{"dataset": "synthesised imitations of 52 everyday sounds, one a clip", "activation": "relu", "qk_norm": false, "num_experts": 64, "expert_mlp_ratio": 0.5, "width": 128, "positions": "learned", "kernel_size": 9, "num_labels": 68, "mixing": "mixup", "epochs": 98.3}
Rows from block 3 of a small multi-label audio tagger, named by matrix and row number. Rows with one number within an expert belong to one neuron, the router's apart. Each number is 128 + 32 x the weight over its row's rms, rounded and kept within 0 to 255. All counts start at 0. Numbers have three digits each. After the name is the row's rms in percent of the matrix's.
After each expert's rows are labels from the 100 clips, of 14848, where the router gives the expert most weight on average: "top examples" is what is common among them. Only what is clearly more common there than usual is listed. The data: synthesised imitations of 52 everyday sounds, one a clip.
# router: router (model.blocks.3.mlp.router.weight, 64x128), inputs 0-127
# up: expert up (model.blocks.3.mlp.up, 64x64x128), inputs 0-127
# down: expert down (model.blocks.3.mlp.down, 64x128x64, transposed), outputs 0-127

# expert 14
router.14 113:139068141115131141101155115083085119123151121103111145131084169143132115139134164112113187154158117140067093079077126068113127083163089129186134178088154170096180131098142114086086102138075071141096154168179103160168099152175145135115132133124111096172154074159153094113115177162100143104154145070156122165096142142134176100154115137165142150121087181180098136163152057159156185130084
up.13 112:085083146162101134157122135104052163150153099186149147094029132084134084118122141076112101165200117167103172103173167089102129131147133124107151185119095106103154122066159154077141123164122129093122141161107129144138137149148167118159148110095123148150193086198120127141085116154086162130106142077146127151093104144170132119134155108135142162168102164122136090083162155037148116086149
down.13 110:152138161137139114171153128133118153163157143130172157082103173178127116131078129105131152115152089154215139177113082124132099123154102133133151090181070144118120148129101153196132137140072065089110110147126103140157147160166101134153116201155040139097209087170090135149063078150124127141109176170047113099142160132117094109108136132147120145134124097182146074146118096110087125129144
up.14 105:159108139141141139129129127151123189149105142142171165042107158083112160090154156092153170156180191157116086151116140066089118091124185071084098129147148113131124084156138160111139085126156098139112129045180093150106107152190113160120146164116111110136138105181156150136124148114123159146184140084055131107095092142167138131126199103163061110093139126147185104114135101091125120071123
down.14 106:181125121143070126177173108173154106180086176142191150130138161143072148124088135114109091128159092153167061153112122102065071076141156129108126084117111091156142125143095119147177115128102076136127054108141113156151138154146102126195123201116067109095193113200099192112117136123176098181109111126086143146137139118108116115088129146126113123152145104140127125085180116153078118125095
top examples: animals; mooing; fly buzzing

# expert 0
router.0 080:170134158045122135127095166123127116135135144084104148060115143105085112180148109168085157119125149133145126110120093128125168132130101117113214093129091247082095122066107158163170151124181185127116169156130137119138169136154092092076110101135136137111151072104132146103129115076147143149104121122127127129126129112190157162094105063149177100153100164109080106137125128179183163077134
up.0 019:108136128205112106109113101080134129098155177103118119125140134155109140155219115101155150167119000194126089151117129093104114129120110089133167081151093117112134135147098119136164076195192126117169097169127142125135118112109170122098140101142054159152126070167090091084079139151118120137139101125134165132159159105210111118130163142087145156162100073127153114097128111109121147148141
down.0 019:126120146111122149146153157170099142120067113119098147104103093118182168157140076151109150128162094124146200163107150122136107148139105110093163145096081169067116136095127189178043109130098095123121167158085140163148131141126149139141121164136187135161141119130095098144025128208116054132128085152126173109169137160187129084138132155143132151096101175168091104149109099108150122193135
up.1 071:132132142071120149139063190039104111066148098122116091143127154119107122141255102157159101110117219141142140130112134133108122107092142093166148130115113160124144111115153121156153165105168150148100158095155102124130112124113181159093083129163103107141149128165154115107115150069108163155121067125132161157108129147165131133114094112134138127136093101131060096119147145079175168095129
down.1 072:076105185121126121121115150123146140070082126095070139123130089152140116142197072179151150119143168111119169130118114178097093207130101163118136183090142146070130112129140158142128198077123186088126155112146082080130084142110146198042105121144178095139140151125071105127093136119155136130144116100111168144128163107148151127130102079143147145099218134101143105183118098118152139096162
top examples: machines and effects; spray hiss

# expert 24
router.24 093:179127153030138125132096154109116110149132116142123123079109142107099132151109122183086125083088150108141107129131075132143121157147101115161227128155092219068093138077129176143166156115184180140095161137115135115166142111152072104114113073127136160132134076088138143106129109103150154148067149122147120130149149130176153176110098100127144092146096174071087109151086153183176160097135
up.5 038:120104111108139181145131194050104139047151108133137128148099136153103138133242080111135092122143195110157132143115151168124141170060114131134126111108102118117144094149130112094147146092141162162113145113190108149116091149143183206061101167137138104131199112141140170135127193056115142133114102139150152129094124146121124149138104114120097112123077121127092059150145141065169142108128
down.5 028:103117184111110145182153110097079133091115135120113111170110101121141123146202129161121136132141141101129152112116086151105095161167112195093139147119109150081128115155173130135152154058158178031133125141138088093125092163105146121044136125165139079116199143147062157102126151088174151157129123101140139146104150093190103118116082083144164164084156123106113087150094096106189186115159
up.6 092:121146121063143066078156179085095102107172115184155113162134149063117088058109122161109156096092087152143156102135122062120079184119135020132169147188121129121114140170118127146109133076119158112149113168094185164168122141108113144199138127172112152119089085106134137101136115177084153130093159182137080107132129156146140099110125130125159111109101175132125140179116152174132123097150
down.6 088:091106198120129062108214167077174153151128123128130099168101102069107147137135149149150174172151096068155100115102145127110124135111155119064147128161052118104126144076144160130230120096116118110157051122122133129204099101127137108092125105123112142147149130145088144109154103164144165119136169118063143145144169116148100112106130094110150070121151139175156201132129141137148119074140
top examples: knocking; spray hiss

# expert 41
router.41 114:141145185114064149130092117081084074083137106121161079115145182162122125209204096091139162135070083081128177152104117124135135094098108107175121116102133162122160149137140074166153127150117139126094190131117076137126147097131138140173165131153105139138134088132101099161121098118066196154181129146129182121122128115161051172108102120178157160136158139125096138153140175075126125096069
up.2 019:146131132111161122147077096178168116138128166137118141151125178136137095097111125109133086098150243093123137161137095162137120098097155096157125115132123087102107068107206143099092113047135157162084137091166117109145151091126141171101180127097128161147141063090173164164125178115112125104116122131173173084127093133021179104154099133119164123097150140138112138156096115185113149098141
down.2 017:137172135145142147094156063129130106125129125131121148123170056075171151064110128127097104137108133093122164089174086118199125173112102082154085168089218133147140148125130113102049144174119104172088132108164092128132135111146130151189108144093140141137050181156122098133108110150137161125141148112156153099151076200144179100121133141103096096105119138122088104169120177121073110181165
up.3 040:070151127122116105191054149135111185202159118149140132058075104088130094080139143119133111104135127116134163127162073188057139144181124188140139112169116097136105131156132117177058147140122166076169154154152160109126182143091150112102117151104204138128122079115145127110155151161116102099102161077184097162157091100085116143159146108132096150110132140110190105099086099119128165141133
down.3 033:112128057108100127156202140119110087111118141134150113119089085143137132122193136114135162159124071108151123127132164124106138060124118138111109117131059189119149156107188140172120148162130081122130093199126181130148138117103167128193116109135093159111163150138103138149061092144077159119131084115176156088145140127165045105142136108149169181179124131141048164132155093096180090151095
top examples: animals; howling; fly buzzing

# expert 59
router.59 072:110081160144123142223111074127162088117135046148116146168128149145149114190131171112175138170122148094135071119083090170109089147205153127151131133120143125085107106032201152152109099094137118150100166146177111128128096117150133147100134148166152149107155097138102147124096125150142106139145096098111128080125085159155068147097091104127070112143107123149130163142105189164125199106095
up.0 152:104082138163103160214111081155141105149130031145130127171185130108166133144134157096202104116136145079133058130093100168123063166230152146164096137099151115078114142095184128126098085071146131150102140139167105139131088109150139156120134165141194141159140090134081138136113138155126113130133098123089139098129097140128041133142112121134079120119120134143150165130091173134125165156102
down.0 150:152126175131127136100129099126132157162090083072101144112167152141122126138073134112212139094137156116141124135186116164137089196126146057126101136118156152156126158160103144095109116106166099158090136087144095095117053109147120132163118123149180169108155135132196105134070183150134124046138164128066182109120068180129130138160135161076107093129182120078109164082104123151128177131096
up.1 121:110087135158101155221114077157133108150136032154131125168184136114169134145125155100199106118132146079128058140088104165126064174228147153160097134091147121081117144093188133137088085066145126152096145138162116134137087102164133150116143160134192143161132089128085132132113138156126113129126104126092141094127094137131043134142116120139081126109117137142147167133089163130123167157105
down.1 119:155128181130128132100128098122128160157097087076102144104168164147129125143072127108218138096133153129145125135187119152141091198122139051118102141118145157156132153158100143097109121108161094155088137080145096093114053101144121133166123116152174167114160135130193094131076174153136125043139165133067180102124070179121126135155142169083108098123181123075107156077103127153126172136100
top examples: quiet level; clipping; text has "clipped"

# expert 55
router.55 093:095118121093109135138102158186166084128104138118093156151087145108101113076165137117154171099128159135101125123119155113100175128067092181161116098193100104137153144105108132128152069162100146106107150077168089171073150126068183182149086191179134111172168057093167161132120141124148139067116150115147109098140078134139093121167136153111114155176155104116168107075058112110166118135177
up.0 091:093175163175095060170029157106128108122119168136144135099137104124102144130115118118108110087131085157116181124133155119115119171134168124160092123094168120123151155090146138072118148097178091087118170095143118140129147113143137165166127108059093123135069204127112092089228134167154111111120196139127140097182128114089115136112135135104138182108199093119121114140088069117168166129118
down.0 075:184108140083159134155115079087128078130124065154135128090052088123086155141072144072096140148096114153095153103109064116127161095177115098100122137107086133166156124144097135166199070114088154150110178119143149158071149135130123116155149109146134079149100224200178109102128167171168125135135121144169116149132119102106133171141118161082157193113128127102162159161109151162101129157128
up.1 146:082144136081099145151012166114144138137078135126125115112079100088145112109150141096141113130163104170110153136150165154122132153122143107155079127186113139153154149136124144132131044138115146100121151094154143162087111174089177175162109175134174107209065176157147079098210158172160101115110164116129118105127103138112127139144089125092147179136129094104147120103070069108132171091152
down.1 154:170088096103189157134059134142107084158110056170123142116111121119097139113184139051123136135084132116087136097103126087075154131169138125124148150127090119200166109124067140152179095115094174209159141101121133123078172127116164083161088131125146072134104190199174110103123114156167159141115135112138108113174099098099092127153116130134119183163145136115164161114095182132082144129149
top examples: white noise

# expert 1
router.1 094:131112165093077172153112141101092151106174086160099127069144123142115103173112069158075116120123110155123076182048103111133163142140082124138138099198091197112070085142131104166136125176174161136112171105104097169141119135095138080160128130143141161161117136071137158140118155059107131121162124119158139150122128176157135193089096135144062122136111171107089097185089125169106171099129
up.0 222:117085143135082139164152142128137173083183080154080100098165144148115093144127097134079108121129122185083080186081143154133157150104100149139069081180104137194057105162152069163146139163135162090104131084123102155169117128089195095178130144111146144183125122101168198157122185105094104074150120132170123109091139166138129126104110138135053090104118149110107128152093095119143140132153
down.0 224:096085150108098107142146155085145097154121148141113091126115151161127092183147120159098133078034094117093077139069119152180180092170098114149156132116077175102138074121145131167139094168148152072165130177101144136132131158103111092159151107200127089149131131104104118129153139142135157153145117172065045083141167131150118118115065130148189155153089179131119084143113106178150185133111
up.2 024:138129114205165119076117104061131074126113138111192113118143146098131136145133118145181151114143150153192117133071135070133135102126159081093100158127136097093159086133118118095149114084153076171153112114094124118107073133100125178092121112146056180137081103167148094090158148089104118182150189117082206096144164107154093188109128113141172124081178126144142145148172151112155169106111
down.2 022:203109142129159161092105101161099183149127104076198120139120118140135156115129142176142091173104127171130105142127068097114134115168166091072140111200140123131121085190122104075144078106140098123158118125128140115069064137125094094065143169093116125135061083139172185138160099069128135168113155138133137160131139119112104169150176166139134162100154117145140123089164124155165174058076
top examples: mooing; animals

# expert 4
router.4 102:140197102147127159135091088107098051121160105110096140126124092176167162134134156186093171106149108115176156124125099085132157178119090145137121084105155155164104124055175111121076120071128102149157160145133139191086129104148062156098184147112121180154095119154089160127117181188078120087090129122147146159178099091142156107125126097166158144124138100148099094171143063142114105158080
up.0 149:144146117146168148082131101119134109098111138104088206194098133164171111129082131201142127119114068111133118149108152137114122130077104140101079126112149147172114145121155114099153166077141117179116124073155176169135102122186145106126122085109140151059062111130150183170158126125107124151087075146118164175188139117181106080150139167124122118150140104110079158126217112074108078136083
down.0 153:187138147132116123143042125174190121117135088144107164177146134135038137162160153163120153119127157147099138167112132106103126102101123121111131114154086141137050124188148131132147074127114208103164095199103152069109153119049147026146126103186148113135120104131150130137123160099125102067110155114157134108116115093139160130106158194102143117160120091110154167140101101157112101135141
up.1 170:109153114108132139158098089121097073149139111142152115095107117128144182134160138117117152145135116131217137123110117066174146159088109128173104103118154155158104094105152142122062109141080105150181152126147099143077110078091115154133196150091165184190114132098037135108119140195085150097144137097127143094145086113117161138149113090169140159113149099148191098169125074191064112167093
down.1 168:143105165147158095143105122156108153164129132110164092097091113143087122136129165144095189140146128161156117151121113086111176129210124171120122120167091180142112146057163137123144123100114115088214149140143138170096161127115119068110115194155086076168101096113149131135167091142070107073094134118102092074100109114123151145129178093165179159100133114159145104127115022104193109116124
top examples: wind; nature